Weights of a small CTC audio transcriber: waveform 16khz input, arch gmlp.
Rows from block 7 of a small CTC audio transcriber, named by matrix and row number. Rows with one number belong to one neuron. Each number is 128 + 32 x the weight over its row's rms, rounded and kept within 0 to 255. All counts start at 0. Numbers have three digits each. After the name is the row's rms in percent of the matrix's.
Before each neuron's rows are labels from the 100 clips, of 14976, where the neuron reaches its largest size: "top examples" is what is common among them. Only what is clearly more common there than usual is listed. The data: short made-up English sentences, spoken by a formant synthesiser in many voices. In brackets: how many of the 100, against the usual share in percent.
# u: gMLP up (value half) (model.blocks.7.mixer.u.weight, 384x384), inputs 192-287
# v: gMLP up (gate half) (model.blocks.7.mixer.v.weight, 384x384), inputs 192-287
# out: gMLP down (model.blocks.7.mixer.out.weight, 384x384, transposed), outputs 192-287

top examples: /d/ (86 vs 52.2); /h/ (81 vs 51.7); "his" (41 vs 15.2); number of words: 8 (31 vs 5.8)
u.53 102:169103170153119145111115131116162132196119133126156117145143120121114147124119144147134135122124103159131096156174149136132192075103098203085117134129177099151114156046096150134116085128116092147158171186129135122121115177110131133149104119082115193085125131110147122119151076122169179166
v.53 084:199157141191145131130111131106152171148110109110222149162152145117165137139160113154128123140108121132143200134116106147104156159166207120150097092137138115160134116114200147170167118139137189167129148142124144130155128110140118131159103072121125132127083084142142111169115114174130099189
out.53 103:088058090130066075133161162140050127111105111107143127150139138113082124110088120065132104122098130081140096145146137118110160130124092151064132148132168102145101101090137085112153148164132069104141112182075132190143145132121132116109069104130195103081138182148212076137190075120061182124

top examples: "me" (100 vs 6.2); sentence kind: request (100 vs 12.6); /ʃ/ (87 vs 21.2); "show" (86 vs 3.3)
u.31 096:156100150114109074117108146105088142159139156156073111176133189141119157136124141099155153066148129124084095114153108089118183091105153101072147161078174161093124192073095088188094050118152078128143112122166111150106159140162163178138122167120111075081146062122110123108180140157157112170
v.31 099:176125249121131119129105104110134059160086157035129092177156170095189163148112112094114134115131134139099119088189141115105137060094216145155108150093145080149126149115156155111156139127144130146139133128224113105156097030156181166128116157071134145051118113130131108092133112178163149154
out.31 105:128168145090187114133134183117118123129155135110149139176135078171177134106170178141110161100118146093179108138157142084126132100069179106140117109147176143134146172100151129148100083125166155165109128158180136086099068131095133153148144131099111086122173082093133088126186079150110116180

top examples: sentence kind: request (100 vs 12.6); "please" (99 vs 6.5); "me" (73 vs 6.2); "show" (59 vs 3.3)
u.354 095:111089198098125098108141148099100115151162129100108118186105151097098125166118152126098133116126151148119103085121084131147181097110215139183080175084162119083132141084157070166136124108144179140124172147111095108146101121159122131110101161115106190073157102112117172146181120128162151151
v.354 089:129118172155120094111152085190133094195108093130134118161174158138149160096135126079125115105107050169127138097133161117094147049186177147112097157133127069109093138177116181157094138171178110149123128157140070124154151108098183192113104052134132097140087099183127103121137062107178083107
out.354 101:105203142139196156131139156142116104057148089158152092130152147198154122120147209216152183105145116107152197081131137083146082144107162110129136115162150103094112187149184098123130091139140146181109104131147146103125097117134126118126128152148110089132123044187135072175099135164132130134

top examples: /u/ (99 vs 25); "who" (98 vs 12.4); sentence kind: question (98 vs 25); number of words: 6 (56 vs 13.2)
u.217 129:125162120159119162159136064135122135186145141116143150165126151120131189114098150102107092117154157123098130136195154130098117097113082138127117168134107174157120103115144124143131150095062114121092082207181033122136114126085123120092184075127159167190106124158137119127096150140161115122
v.217 118:145123121102170083118106105091092091099145112086147104115124128117117113140162080155089147107106145094150115106126151140078196119112091130185007152111128186093152159114104192159098166069160167107113116174127108095136121170169123107168101120114159121206191115107135148169134097118179117089
out.217 111:117164093139149116169165189149118137070170098116131147098159080128103134116138120082108121133079119129135189105151102158178083174139183131132117100104124100047173125148217141099111160159178172060147107075139174081111119084118096067128121126164132126156155170112148134134145092122059135194

top examples: /ɛ/ (77 vs 47.5); /j/ (31 vs 8.5); "where" (30 vs 12.6)
u.187 090:140177186130153122150157101094124131132064143098114115189168115123146146139194098110125195094120141106087143145109124127111106120049171107213141146127135151139105154114114125141107116120110147236091119111137133158140124212124106105187127124085105134095108139200117088157058133203182133194
v.187 093:134193145191151109125097140170143085120148128147101151111152119088143120157140104094140116154110116158157152141146100093113103117131119143151070151170169150110154111116159127180176122139140070163126154102152069115165118143148129136165125105099164099198078050143128109146121113171150112175
out.187 087:137191120154148169158128124181120085082161115125160124115055132161098138179107176140112110119170154122111094114097085130144163135116132178153127150130136089206182122106142121130156169138125102104134091083081136147149150099103128176062167205119142167127172052140122171112193111096103107110

top examples: /s/ (87 vs 51.7); "house" (28 vs 1.8)
u.26 082:166134180090138142160108150112108130155164123127127151146176152147133118084101172068097160112101164146114112106149092077115090084118118106069119128160118101143069145126107146148146059130159126151147158175159095134086119123148172156096155133139093125137106057168134165135149167138146081124
v.26 078:107118162091097101149135102146109138176088145047137093131152106089184110101149095056144150122143181160096128194124147126079165075149181141119083125043107103137147132128144202147209102179105073163164200170178078098128158119129091078188108124106132142168142121127145126163167129140216138133
out.26 077:195148130154104111138079091151093133142126157098225097177081137116150080146112150058072171085127149113192124116057110168049172111158125185157158177120125155097126140064123125172161148147150122176197166099084117138171163131129130110195128104100132126113156107063141111111175102121114143098

top examples: "me" (100 vs 6.2); sentence kind: request (100 vs 12.6); "bring" (95 vs 2.9); /ŋ/ (95 vs 10)
u.284 114:104112180160125129152060145067113067126130085175091083078125089122175150157140120166143162089157173137085143092175092097167143076112140093097112101140118148110126180120071080103104113134183126116148117157224104124144122129134123157145098154126163097107141105112134068107108126172226147166
v.284 116:148094146184176094169132086027127098106138130104148108157172142123103104121149127070149113092128154146132126118121117143172117062089133197143193104131126157136060107151123120109047104132220144148189119160133083099159157084116158160156054082132118102128141102167154084115126084158160141146
out.284 111:128130071103115113136172085166084133141126147147131152124129116117147059165102138096151111166101117084196159130049153141126144166155073157165142123139111186168094071167122112069110132133065131097096152177093100120145149141111133072088188121143048154148119166146159159192117166119116158079

top examples: /n/ (90 vs 56.1); /tʃ/ (48 vs 14.5); number of words: 9 (43 vs 3.7); "window" (34 vs 2.4)
u.132 098:123132097140148154156165100078203081176155107121140117149148086169069157104136129084102089116110165142126144167149043116149136140102144144127069119165188083118141133082130111129132121110109115133149143102116114122163141150128158120086123127090194141068078136144210142110113129172092131163
v.132 094:130117113116134133130128126132120104162166157108128134104131156135115157171092111124098091100187139133126068107133172156085210177128129132161076121131091132129149159152192140139104174100134167096108116118098134097139103082121132142158193145093181150172077149143125154125133100114146095132
out.132 098:099138038117145135092097108089141149086103102130107092058104138144132114074122069100114145139105083153172133135087132144100154183166089126139123170199110098108067096185155118141087128149099075157147112143081145112170169142140134176132141093098194091155130145133201134136079125123124138161

top examples: /z/ (81 vs 47.8); /w/ (70 vs 39.8); "was" (44 vs 12.6); "orange" (25 vs 2.3)
u.338 099:125090134076177137181059152124164148074082106156086149104154126145111107123150115063159144125147112136080159162136132090154051140139141112078176160087137098115131140150125135107118109178159114117101111146135140144112078134116078144173154194141067146109098165137112089161141115064143135122
v.338 101:130160168140223114166149145087148110109151113139082071126164100081125089122171132111147137106180115146096127127111129146132126110037124128134137179072112109106171171155184136102039159179186183175130135092129132122143105111085092113227123072156115137130142128173117134172118153166161132137
out.338 097:147157106122167108107099129143162126105160139135155116085106146156107051163148099171157140168152021113148117168139174125163122116104116143097169208157171152205150087115153114116126122125115099166132097152138158146151151173192140163111104119172106123153168098171165146154137159143179143126

top examples: /æ/ (77 vs 35.6); "our" (45 vs 14.1); number of words: 8 (32 vs 5.8); number of words: 9 (29 vs 3.7)
u.264 097:123134120130149162097130093088152131146128134131133092090160116152077188100142170131117159074120177086091094134124085062131108136077142120062094154111222158077152182085100067125154110078129159104103115127102143161115160104124074178076157096144159150111107154157150146084113168135122108177
v.264 112:112092137098104150115084177127102123134118121116130090110125203173078172129113171109076111097137119122113125153163077121077177159116161091103176211112115153083100161126137091152147143121131138109090092064119172177143149119181134113108116161083163155068122136133129127089126153127113140146
out.264 097:107194128111147136179161184124090143089086120094173135117130052134139122098145082134126105145093156093141137134144139135146160171126099085165148105126134143094146061132134089126136170160107137131082060073091157139124094130114096161141122147108126092141195179087145132067116080167053153115

top examples: /s/ (83 vs 51.7); /m/ (75 vs 34.3); /aɪ/ (70 vs 35.1); "my" (54 vs 14.4)
u.166 097:143082138097171141094137141067135129178164080143125151090137113162138086155160099110051143145079143161156173169078150108124110132156161140161125114128158162124121122085116133189100170129113170182097137131123111136131134196163156150117103103090117159125109145128120178161119081091131106134
v.166 093:103061193132113157153108102120109126140042129055150130137124211134177129088114123159089167081151129081101062112137136035112132106154154109123115154105102090164140155115081174091145118147129107079085109140161116157160096113178073106134088142056129140072139110143129137122166137148108216102
out.166 097:175149158121117176135130152124086128152160135128149109130110171110113153079107148076145158078134152100147153094113101176141124130119127127121081140118179111108129110134200085145113129173176116129161106114111134120199164099171121088143188135162165156166160106118138102189121161110094131047

top examples: /d/ (83 vs 52.2); /ɝ/ (78 vs 48.5); /v/ (64 vs 29.6); "every" (58 vs 14.4)
u.71 093:050114099131125130147120104137108093100136134168186105114128109234149171096117109132082156097172170155094101146101132075129106149120115104066114110146175070133124199092162142071072135129164115108132100137156129216104134136089136146153114156151137156091141144129153119106140151159186121113
v.71 104:112132172108097116147103145118155117109163177132160081132131167148203168098124152120067136088145211103115103150149114109050149164112190130097162131067206114071176146095119124119058175084074106143110099128127136142146146132138100136151169155123171104152106169141134140088176110155197131142
out.71 089:132086102116098118084119191105064156117138115132105111109118132149090140103125101103059125164149141144178125122073195150105131141158133076079159140156085160140118081143159159132124158173104121164144122071047140125135093148131146146103087096076173093135122157126146171141118110112138105129

top examples: "me" (42 vs 6.2); "please" (40 vs 6.5); "bring" (36 vs 2.9)
u.377 103:095125154095111098173191123109168116166086120119134138146111107061130150077113115010144084119110145194078121127206097165115126099154142161111117112105106059126147132167102173114149118121160112125180128124126113051144111145120128119106117152107197126137121101105079092108138095078163086182
v.377 106:115124136085147151139068161097062086113129153129124085123117167160121145121155118090115097080193151086107090077195150136093126111123125130090176147071077173064143217191133084105080118125151215113129130112128141088152167112159165187172167197097159098137112139158147119099176160127176115117
out.377 101:135156124141143132132141123148127159113120163111081110118105097126115116206124138160129118124141117120152183176151081169112116140100130066117121084103120161097137092130107057141157105093049116094109151098149158076164095114120180109099146114144129107148149142143109161162133187149074096140

top examples: /s/ (82 vs 51.7); /k/ (69 vs 40.8); /ɑ/ (59 vs 26.4); "box" (34 vs 2.3)
u.81 110:109149188169089070176136089128084166078052124067207070176140177104154147054149116083124180129104124141128139115154101114110174128120153082182096148099097093069080134133114127156146123119111095182156142156120120135133155095167104147153131099095170080124141129158148071133122102176142144096
v.81 086:114187239134185087115130086113119111115116110139111164158138145097134148137156201113120138174110122122101091151160124128148098110173166108164080123167157120117100134129176131163208097119110060082097175144132073136088135027163173142077066114128102115105100088124099090100143128120107088165
out.81 113:136110093152089172140107136120129156163126117145149096092102138108116142152112137138165127099158089143152116129096109158109135131133104136058182157180123124166095096108113180116109145116101100077166149126110134145157174163136112133093138136106183177105160122073171124131138129112110108147

top examples: /ɛ/ (97 vs 47.5); /w/ (93 vs 39.8); "where" (84 vs 12.6); sentence kind: question (84 vs 25)
u.198 114:080194136060143196094132101133093147110132128111094142125117101160156140106140152148191116135127151003086135131131131162151143138094090103111186159175094133107099158165120059145153155134092133120068106166128105129099092144128133139095134142132123116115142159166128130129073173112151091113
v.198 107:161122126184128140121151107119105161149131106146146147132200081114089096150140138118124107146116146177139109146089087092064080173063129147142103171171178139059110143091118123108126107136111172134126110075131150191114144161115109132133128129086142097153115150132152119167133100217156192199
out.198 105:170130129161144128096118150114124116147183130095108163125089140101155077169109148153080127147144145202144130141084147204137118145153127089120146168095115128131130149178190165126116133104221153141144212096083119067151148106166123117136099084169099179187079077103160205115102167113111108116

top examples: /d/ (92 vs 52.2); /b/ (75 vs 40.1); /aɪ/ (71 vs 35.1); /ɑ/ (63 vs 26.4)
u.325 112:156195153158119096154138115140108096125119150134140089159094138092144102122132099097134150123090112185118177117120124172147116122125193104086150151105101089120136101147153138130196053189126060187157119129069151102138161140142162131170104102153082138130140076123130106058076120140117066143
v.325 102:097195070136139100059197160160166109105206096136084075077125107126149170160118096202113166148125125142130092158096160092083140138123127135108071132090133146142125166123141124127116121069123090102122072132114173059096150090042084115159104006131142100137085138109081141084128147106097074128
out.325 111:128146073142139135104194068119151077124145098143089195118138110101130100188111115123148065070114071113142084109094142124148105135142073160162095073146149143108130142151137104097164190118109187110106167101099079127133156096109170129122085096139120098111108154145176164152117143091105148100

top examples: /u/ (77 vs 25); /j/ (38 vs 8.5); "usual" (36 vs 2.7); /ʒ/ (36 vs 2.7)
u.381 098:123146146059136079214136149180118108084046145116185137129125126153190084021132061080119167089137107138076149241117156100119101122146135101159172123112119069150153171162153209098134100127174095172168138169137139119130081102120164095175156112124112101186147093194159069092077117118145062130
v.381 097:148151175134168113117091125094147131151166182103104121129108110140160107163145102094122103109139162137138122204174115155048189142131144129123114157147142169104121152071156129154125094130150157109129137154109094124110105124127124128178115108097159131146174113129123111095143121134139084115
out.381 097:077090131191113124162131139161152129113156171090141078160107100118122135179111114130140071115176175112102081116146115115112173092090082100118097094109148144125132079075111132135093158104092104096082118175102097172140152098085101162086108087111150119123169148135194157095193119138081127076

top examples: /æ/ (79 vs 35.6); /ð/ (77 vs 44); "that" (62 vs 13.9)
u.346 095:150154177136148128131107110082143103160106141118064111112158113157162095132172174135116175091074140103144168126146126080108105163154195142099133156147146143112110082087162155132107135132164124141126112201193078110122121147172137133124155167174109162143132136136113147168135128082177143151
v.346 097:097114186139095084128113119161123139090087137110189131162121175119176168125080097103091172078114170084134085124133130118097147100142135097145100128107146101123142147119194120153189166137159134113132179092186095155155178053142132146103118152089129090095071170150148103105213108154134142152
out.346 092:140121115108105125143101161129153193135156168120172095171145129117142101081121135064121111143118132150119198147146159154080119077159120191129135155080126133129099094126102142170109090118110100171159156136101112125168130135085150101203127080107103166110100126090208129113117144125086125136

top examples: /u/ (74 vs 25); sentence kind: question (73 vs 25); "who" (70 vs 12.4); "today" (30 vs 3.1)
u.235 098:077164091116148153165104142146056121080185092212127082144135139132141136197180135165112134134162169174154134120172135091096188115131095160143089117125143157058087111138094114079060159100124146119133075101197149134163131178099059093203169154076165138196141082086088080135161147104121155153
v.235 106:075234121072167143089131093121121048149138149141114161142122114112116122123132105113116107118129128127149099207150140113073117147132113151152184207137138157085089130126110113120141119101078131125098136194150123071120115125107125118136190139128165109170102122079091117105132178093163106169
out.235 095:144093122142110096078131089082164174143125155128107141132114166190114123125079137132135115134148122135090144127137113173190073088120147130065169135154129121151150111120099111089129080122125100116120154094144086128186114139174143094104090136171103102085137128115071171172146180173143139147

top examples: /d/ (86 vs 52.2); /ɛ/ (73 vs 47.5); "red" (48 vs 2.6)
u.64 095:157160159179104036160142112101133131154130151085130109205144119115126105096135150092116104155116093120156109197083133172093141173153110176169095155105167123091071145109120188138145097099142097193124183165120124076135127162114119157170109057102077104146129130088128139093165169136094188176
v.64 086:150138181121170111124117135134133133154087105120180136138114140137143186113102120102093178075140160084098121084148164127091115093090147063119122167107095116086116158140145127152163159084147117114074103109143092119135140134132185104170134080111122181099095157112133077109079079125131114113
out.64 095:099150132094179178175048175143094144081160072132130154121148098129143120169161107149129172119154143061113122096145124188162083119143131080160157107159121160143181185174161139130150173083151157096173138067122129137133072141115122129111140149121139112083136101133171181115101098114112102106

top examples: /m/ (100 vs 34.3); sentence kind: statement (100 vs 62.4); "my" (99 vs 14.4); /aɪ/ (99 vs 35.1)
u.93 103:153094153143121124110048104117167102146103110138123082100101161158084153113179137116045148137130130098096135176079120147140176143139138116102111169143140136076074123124100120105160093075106090123116143133125115162132149180198079119170116095060135091133114137165130128102086141192135129175
v.93 100:155144129113143140140131103154093108173116145111125139197135094113137137106122091118132102143087181129064135150151117166127113123129134073123108160151116104111154091134115117165138132122093081173076084167106087131114137145119147151144142091049107152166070126152161080080069132109135142173
out.93 109:107121135148124144095108219167108123099094084112148082085053104108111069149113150124109139130125097083121093172067113116122161158172122111151136125115146112135186151158144138097134181165169195122136170098107190182133135096125060111122137127100076116176167129191126154132174138150113155065

top examples: /m/ (65 vs 34.3); /ɔ/ (57 vs 21.4); "warm" (36 vs 2.5); "our" (33 vs 14.1)
u.0 103:114132135110074108182176136090102169134141144077172123174150189104174107068090167119119114201102146113073109163183137179162125055145112168127150104112123130188137078127128137142074157137166151178131147128111104116084086071101086152154090079134131162140155169127141157152149114145117136103
v.0 103:133145151117089110104110131116129093163075150150121151132134121049136197137196113134204134128120155117087132034169089106085137081100099114130095190182112137077097158145131125180162159136066147139069141090166121124138113109121166135109146154109141120143130106132114097143116168184153102187
out.0 100:126117125133168148107041182153174066129173114154135085086117108101080085149130125079150147093165144122159150141084089116095122126133113125102126133154200161116128200076152172100106160134174169047144129159165185178144149138151094109091125106155169156120164110124187107164148153119116125125

top examples: sentence kind: request (47 vs 12.6); /ʒ/ (33 vs 2.7); "usual" (33 vs 2.7); "bring" (26 vs 2.9)
u.32 097:144186147111128177135078079110146189152134121147059155098118094056173163107083091127142130142109160144062113102212167189146090110111081082134081120127135117111118141152115159172154113099137100174118124119161078130115044158134084138145108125132143126155158165108110130071059173101114103074
v.32 109:091176134126159081173136144100106069096122133154110107108136120124116143142188097083125105105157128116148140198129138145114153146144077173115116103166213128140072123132137117132152150136163123174124140148147125094111116141130181145206171242131162086211119167124106105116135191139143094193
out.32 090:159145081095134128101152130098107132092160118137097197155102172158135118147103067194115184123127120102102114091088160120180084147168136128072163134111070094101099045116166163142096167122160167110121151103076096140114068080142126172137097163138130138149151111151154196126160134141068108154

top examples: sentence kind: request (78 vs 12.6); "me" (65 vs 6.2); "bring" (59 vs 2.9); "cup" (42 vs 2.3)
u.74 109:097175209140190102204110134099111057093117131159114152132126096143184175146160111127160123122154176114142124127200067134150103094100156115118137174161173063158154115103127151108111123149149133113166140119184121096174080109117134170108154142108172135133113071123144052120160131146208148219
v.74 111:152132155129125151147119104112155124142133209063108082119133102178166144077128119123122157041086209135117136156158119100140115113105194108094115159133177119136133190114155166113112103141157116094109174107173118095140142127138152130111174159147154124116169116192188124123138135112199079156
out.74 098:172112074146101096105115096146118124148160126159109161095133155167122112187092180158117114140135118100177137153092174140101143167188075164125148097135104128115093107130084112090112169081061145095090114181098128125091168146163155100143146083142105097144123145142163157129136141117116130076

top examples: /u/ (59 vs 25); sentence kind: question (55 vs 25); "who" (47 vs 12.4)
u.333 110:140114122052156142134131125117190086109157134118136128110182099181127144112130086142144129073117167097049083137129079055147109130093201083085107106121188123142175165120105151139117099110146133100149177164165095124117117155122145148103152164171167169149149107162170166113131125119150090156
v.333 096:145172096150110070122077064137118056106178102160119105104093089127135110172217094123124065174140124160144142151086184116152092142166158093161143104090116186135131137114064127090087062173170139109143197143149086125073082139172149155198132134141098118138129110119125149137101112138112086177
out.333 108:162139136108127166099158121115126071132090084120074190123145137107129140103091141125130108132152086050160091083107163133092093138150086128163135085109089180124143107135158088116139105155188191073071103175147093106077172084125169185105089139064090082122148163123115134173090126096118179052

top examples: /n/ (89 vs 56.1); /d/ (79 vs 52.2); /aʊ/ (57 vs 22.1); "round" (50 vs 2.6)
u.172 106:131101147154123078134143102168141126099124130083148103213155172108144155131158138120133132146104139163121128142112123161126170135108149111172109114070134097121143116111121167168145133148132058191131129125141130146137142106069118150168114062097096178115127149115120116077155064139134134101
v.172 091:156132187179148112093098150136171108111087156181123125153120113128119153052143142118178128143094147137100136102198119114087097097147149148118061178182179093141122122158150130149167110142118088098131166120129092144093118125181152159105118099101146173137088126162121101168144175199155122133
out.172 111:064158096110153147121163179110163098092143157151068132043133067092125125166114130180126074138121153158090126107138143114158076142116097114154155111202110104143150153178160113083045174169108179092067113139141168111151082091153114139101155148145112162154157137145151123158110174130154127111

top examples: "me" (47 vs 6.2); "please" (47 vs 6.5); "bring" (41 vs 2.9)
u.197 105:080111155168160122136135109139180100190135125066156106190131098098108131129125163119074138150159177107102098147136083132139179110116099105211101108135143094148153120069116136156143170086173163159113155151150100149107148104122109132176116100083104125117127116157139119069156106146132195189
v.197 080:177159147112097083182154061147105075132137152113132129136142153135138144076146126095183099112133159080032197125102096132146086069127133178125158132158114070148132123149111157139112124062103089129103170136150094132164076129135179174127129200142076133122115081171163073144070129144188120174
out.197 122:097162179116152150113118192150157137069091089157096122074109113119071157174172174147210108121120108134117111122118103102191098144090166134117167133179159132146133164142138111092120121170084115108107154096119181114093071147147122119077132196145130134074124116136104108168100162143147107108

top examples: /m/ (87 vs 34.3); /aɪ/ (82 vs 35.1); "my" (79 vs 14.4)
u.364 101:121147193088159132162120128078129064138060108112105141125121140094171119048104156089087201125076091114081134194096134143151114076165099130116155171103057134130079170152140135104159110105219142140119117121121130101126112090134131107184140109130084101143152101178128104119085180135113062135
v.364 093:121172127160155166148191168111130065175160158114109131155156088119109132172195084154160044151120160155090132152123117141120161100128132165150095128167156134109138116104117099151096106110125181176063113084126126088153149167091118151177132119124134192106116095150117120156119145132116081151
out.364 104:124111128143098150170096159115144150116104131104159120116127113118144118110091153127121116107088112092054161121091121105115142082113073164100079120111152084141144146091122174107125220105164186143106149104140133171148155108148060172122171163095110094118155138163134138138198169113108184071

top examples: /n/ (86 vs 56.1); /θ/ (32 vs 6.4); number of words: 8 (27 vs 5.8); "thin" (26 vs 2.7)
u.281 097:120138139124143113143074128101185080152124122158162083097142139148129138099181163087124158098157138130052106169108075060140074131148156140072127124141195093131127173124134165131160064097149165105121150142144103177115149068115125182097163136151095133093051116188153132065097210187169108166
v.281 092:116154107140092054143110080083067082096113178123164136104159100090119203124161115130192124125153172107106056078172109104108082110101060152172080169144126173090107157119064128127079146080094132137131127167160100087176094114128140149132161125108155135189091136157158137084112158093176061129
out.281 094:126092054130088162089112161141116126102085110103132101078116162112103081107110080074120113101116101168136138139052108115105154208153112092117174172139106134106093079169126162081144161180108156075164149122071148147134154114164151118108133131102119151169102160149161145141106161111122126121

top examples: /m/ (73 vs 34.3); /aɪ/ (71 vs 35.1); "my" (62 vs 14.4)
u.177 102:113085150099139071120136156126096160146119137158115076151101108174131107117183159106132158137131158123071113196142116079111152154098164139162135134156119150148104195122080128133154074129140104174079139117134110110074115173129160127141104154129104145136112093171120144139126121194175069108
v.177 105:146099171107158124161138099122215156112118169145112107123148109097171144121127138125117140110145142162072133162135153081150127061093187122114144137134181122177173087042133161110144090134107057147115153172169037078130136103138134141148213083166059145123105034228117083180156130159151121157
out.177 103:148143126122094078156124186152152122160190136148140060104113142114102149184122127052104118119109134130117117124111091167108132121125140114116103168067166090151128111098140133138114122070158108090128179120121112082156145120157117181084128088096098184113127122099115135135147141099105066152

top examples: /m/ (62 vs 34.3); /ʊ/ (27 vs 8.2)
u.337 099:128014097125104140136117153110135109129085075064119081085115170095075142101115143049092153094125056117117169102078086106118136157130141174166084105055177115112110124147127137098173135140156145107190133121102149139130172093173155137136123129115156115087192206150108149142167166177069184108
v.337 114:098111133148128158145175120106085062115104146117112138113158185159133157148122205124135116131161140084158129098147124068064149130137099150150115164140114143118122127130186115137109194112092133119113153111111160163216145102177075103094099172131188121183170115174102159099181137120162121120
out.337 099:171166127096105117128105112088128142131115119144105131200174121096183178124138079129153169126114135139129077137146163106122124087106151141121121115129101137129100185125051162144133080116133131141147129154142088110110137146063168046154133146152122166131079118083151150098076126169142095139

top examples: /z/ (97 vs 47.8); number of words: 5 (86 vs 36.7); "is" (59 vs 13); "not" (43 vs 4.1)
u.106 092:103065063160099143095126139131124122186156149141090151075151073112150156138127136121093101133152157146058226111161157119156112069126032090106085123120147148170140174127122096094181166076094156136100123179174135120073133125138125129119120104147106087135072149153113113154111177111164114118
v.106 103:116082164084177133133115132090167151125040101091109145127180134093098144078168122091107182151113135132095161127096092124144112106059130144175106119090202123121070157153187136133173148144130135137161120148132118136158087139157103143117102098146100135131095138173138132194095188173130123167
out.106 089:058194137143144160121127069146093131101130119152091102147109097131155170148089132242148130147212097098111129061121122160179045096099170060150075124179086066143132149161147084139076118135106098127108142176153136116139056093114088125106148164124148085160147085201112082161109155118181154137

top examples: /z/ (75 vs 47.8); sentence kind: question (61 vs 25); /u/ (50 vs 25); "where" (42 vs 12.6)
u.8 104:102194119130156152120128089135136083168143095144172076146136157160169169166158176143118129068171127138100131126167053130117163138134146138156100069122123089096102146110112142143167123117168115154173148146186113098119133087096160124073162115155133157128165068158139131062122166148125102152
v.8 104:110199096134129093179156113094132107132093180159156179057186082135149162169191105147099135100100134089094133184163078169131121139077129107128102086147174112117169104079181093168192125143157188164097119093160151095087126168138148138130194171130070155182113136192134136177122204137172127152
out.8 102:170129121132135119065164157124081149114156171128142145143127121182155138158100118167092160145170144110137104135075172143103129092159180090116145105136131197155145129096155186130106131145181133091096095103087141084138107154085170090110119148132146152177168118105100184167108116091081106112

top examples: "me" (100 vs 6.2); "please" (100 vs 6.5); "bring" (92 vs 2.9)
u.27 094:116098131083132138101106185135129090096120114116161044134097157121153156098139098116145200091146115155094106085126105108120178113093192111087123153155172130158162116109083093142129074125193095135192102107129111125137118084155113217079116137074152148137116133149143135059120130149110119146
v.27 082:091149169090130102122146140121113130066127107137164123150106170162146124127107160101147114089088182147126081094154104120126125161084152118065142110105145096118150073147115158141134095154124075144148145108152153155094100128136117166088099136066116191071103112112072084116158086088163118104
out.27 096:097146127128176158107187148141106126109115058176117110108163137146145153128149150121142177115103100126136179074169156127163117123122107106156082117152180097131121086127180125076125165149111134167122078126177126142205109118105119079121101090141155094107106120141172091176084177137129197097

top examples: sentence kind: request (100 vs 12.6); number of words: 4 (69 vs 27.7); "find" (56 vs 3.3); "take" (44 vs 3.1)
u.75 095:065144114165117059127147114140080152113094119166124073183139111132141197125176102159128168178138130095098130123090129143227105095133176119119119084143165111161120158132147105088145024161131040158177114148148090126073098121026089121112142125120086142160083121132144135103125134200137103183
v.75 087:132146152102126104141141186129127082189131146112147136115135194134182184131108115113134138125132198132119087106156136147065206143183086157092110130086161153122095123060134146153121144102160149163113113146155116091164137121146134152181173136046135136134034123143129128087140148110174090182
out.75 091:123119125105157175086136128097145137103169098201071113110117102152120138164157146177168131179185140124133100105112172107150084098114120114139220105158105236130124145151077069113096099130083156136084096158148117134110086180123109091109094146144088151116117144131141148198066142170167103147

top examples: /s/ (96 vs 51.7); /aʊ/ (57 vs 22.1); "house" (46 vs 1.8); "stone" (26 vs 2)
u.300 098:164143204141142110118088104182116099132123051044218077141123136142104153111154131067111174110161139113134134099148108091116124084167154120151105150096133115118121163137144157153134099101168130127200161151164102140153118083136156189100132077103120121118078107141132138105124129131162058163
v.300 097:175146154123096075113116111082147109166132121140138123156157159063158121137148107134151171094092147133083101179147137107074158108118151121059111119071119106095138192128070147188130118121103111182105179154160033109094093130100098200153084109146108141123133130142112110069188124112226169155
out.300 103:156090174099134148089139118139180138162144148067175138103095127158080098182148128156127092069099181140140089120104125133128171101114134151134106140101189149132156130120106113141175174164106171121135116061102103132146188198176143089127107178137139172111158131121134123143161120101142089031

top examples: /æ/ (84 vs 35.6); "that" (51 vs 13.9); "he" (34 vs 7.7); number of words: 7 (34 vs 7.5)
u.319 099:086105144125176108123113166118166136175166129130161082121096093205182097167165148172133180140084182122120133171088095085159163164115163079131106068170134117126198170083111165130107121101172156140084155126115096109079126098099122176067139110169077171126130162186100191104144130167099060141
v.319 098:069120140155155115166141115156146090131075155108136075101089170091148128076110129096151183037153116122126140143156097125139132151187170141127064150110137057122127133135179176114130094130109099117135182107161129141193168073140063103166168093088124092152183111195109124139171070116105129144
out.319 100:098149148131116124086153147134097091142140110171119163084192143133137212077128129119136132083124162133160113133178144124106142134165106172101092120142128184122087131138125110107127129101086072128147108118115082124184140120152175083133140132170173113116073173075254125179125119111153100101

top examples: /z/ (84 vs 47.8); /w/ (67 vs 39.8); "was" (44 vs 12.6); "is" (37 vs 13)
u.243 092:059123101138115159175174127209089151117114162101127161105143155118171186113090143102145138136138147083096205168109095153189130154124082073161083135127107080138145122145190115134159171082066097111090109187083137154178184093076101109063187117132148086135081165193169081120083159121125101126
v.243 095:151098125189146087125113119102126158135061134122109166155161093108148099093128115159135173164104118136108168138139120116143095109096166090153123083135203041120153147122130105138125131162170179149095101144153135156106096157170076171121122076107061094111117175192139120123148085166147165141
out.243 090:130122119067154165154074116106124171135145123151045132123126119107123123119118112170131113185175104135142109085132217151154028090128111107130116142170116155127119163156128146120107138109096156106090098168128111118118082152116119107117142157132127160130103146107059110198040169067140129172

top examples: /m/ (79 vs 34.3); /ɔ/ (65 vs 21.4); /aɪ/ (61 vs 35.1); "small" (40 vs 2.6)
u.156 101:162115171160140104162129082122130131176121097112109150138183107045133184144107148104129131137138129137141166157143109129067136062117164139130051129073186102182095160094119104169196136095143082174146171177133098113153157124129110096113134075120148143068149127123189105101173159130110153081
v.156 105:143106150175081176141092109104081144118114154109098089166147148112168135062082196096172143103142146117111166059190135094139095088112153178075125149072120074123147093111131127112099154159156161123127125115142090146131117107192116152133088116081112130160145092164117142131180157153141162112
out.156 100:117160071074142141116103097131141142134126118178088118076132091117084134144143051146152109137178094073192083156125138170141131125110107095112159150152134122131142170176156092104156121157087101094123073092132159090198143146062135046110148133094125110079131175131182121113093131114134131149

top examples: /z/ (74 vs 47.8); "was" (36 vs 12.6); "his" (34 vs 15.2)
u.303 093:083119123135153099192112074145074132096103105191122142136143142127117214131180132100118150122124108124055119153116121143184087088112160145104122103156253124173110117132168072124166112112061078164111109131120104153141123168083094135110152105099066114104077161159143077130117153145114131147
v.303 089:202101184168120101114139083049175185195147155098104155144150097130149140097124109096167138114083189184113090188122110096053167138123154117103112181156107134135124171076103144146126085151091078138160190131147119151118140161092057131172106100068130156121095092116116110105141130146178162162
out.303 091:163127139121123183063091118165092161098148085121146123149109120149125104223156099190124123178196114078175128132106180156110166120139123067139148097132068221118137153158077076157129134075069162133132078153109139132113133187145171116105125101124134119133125182129234169099079101144134070073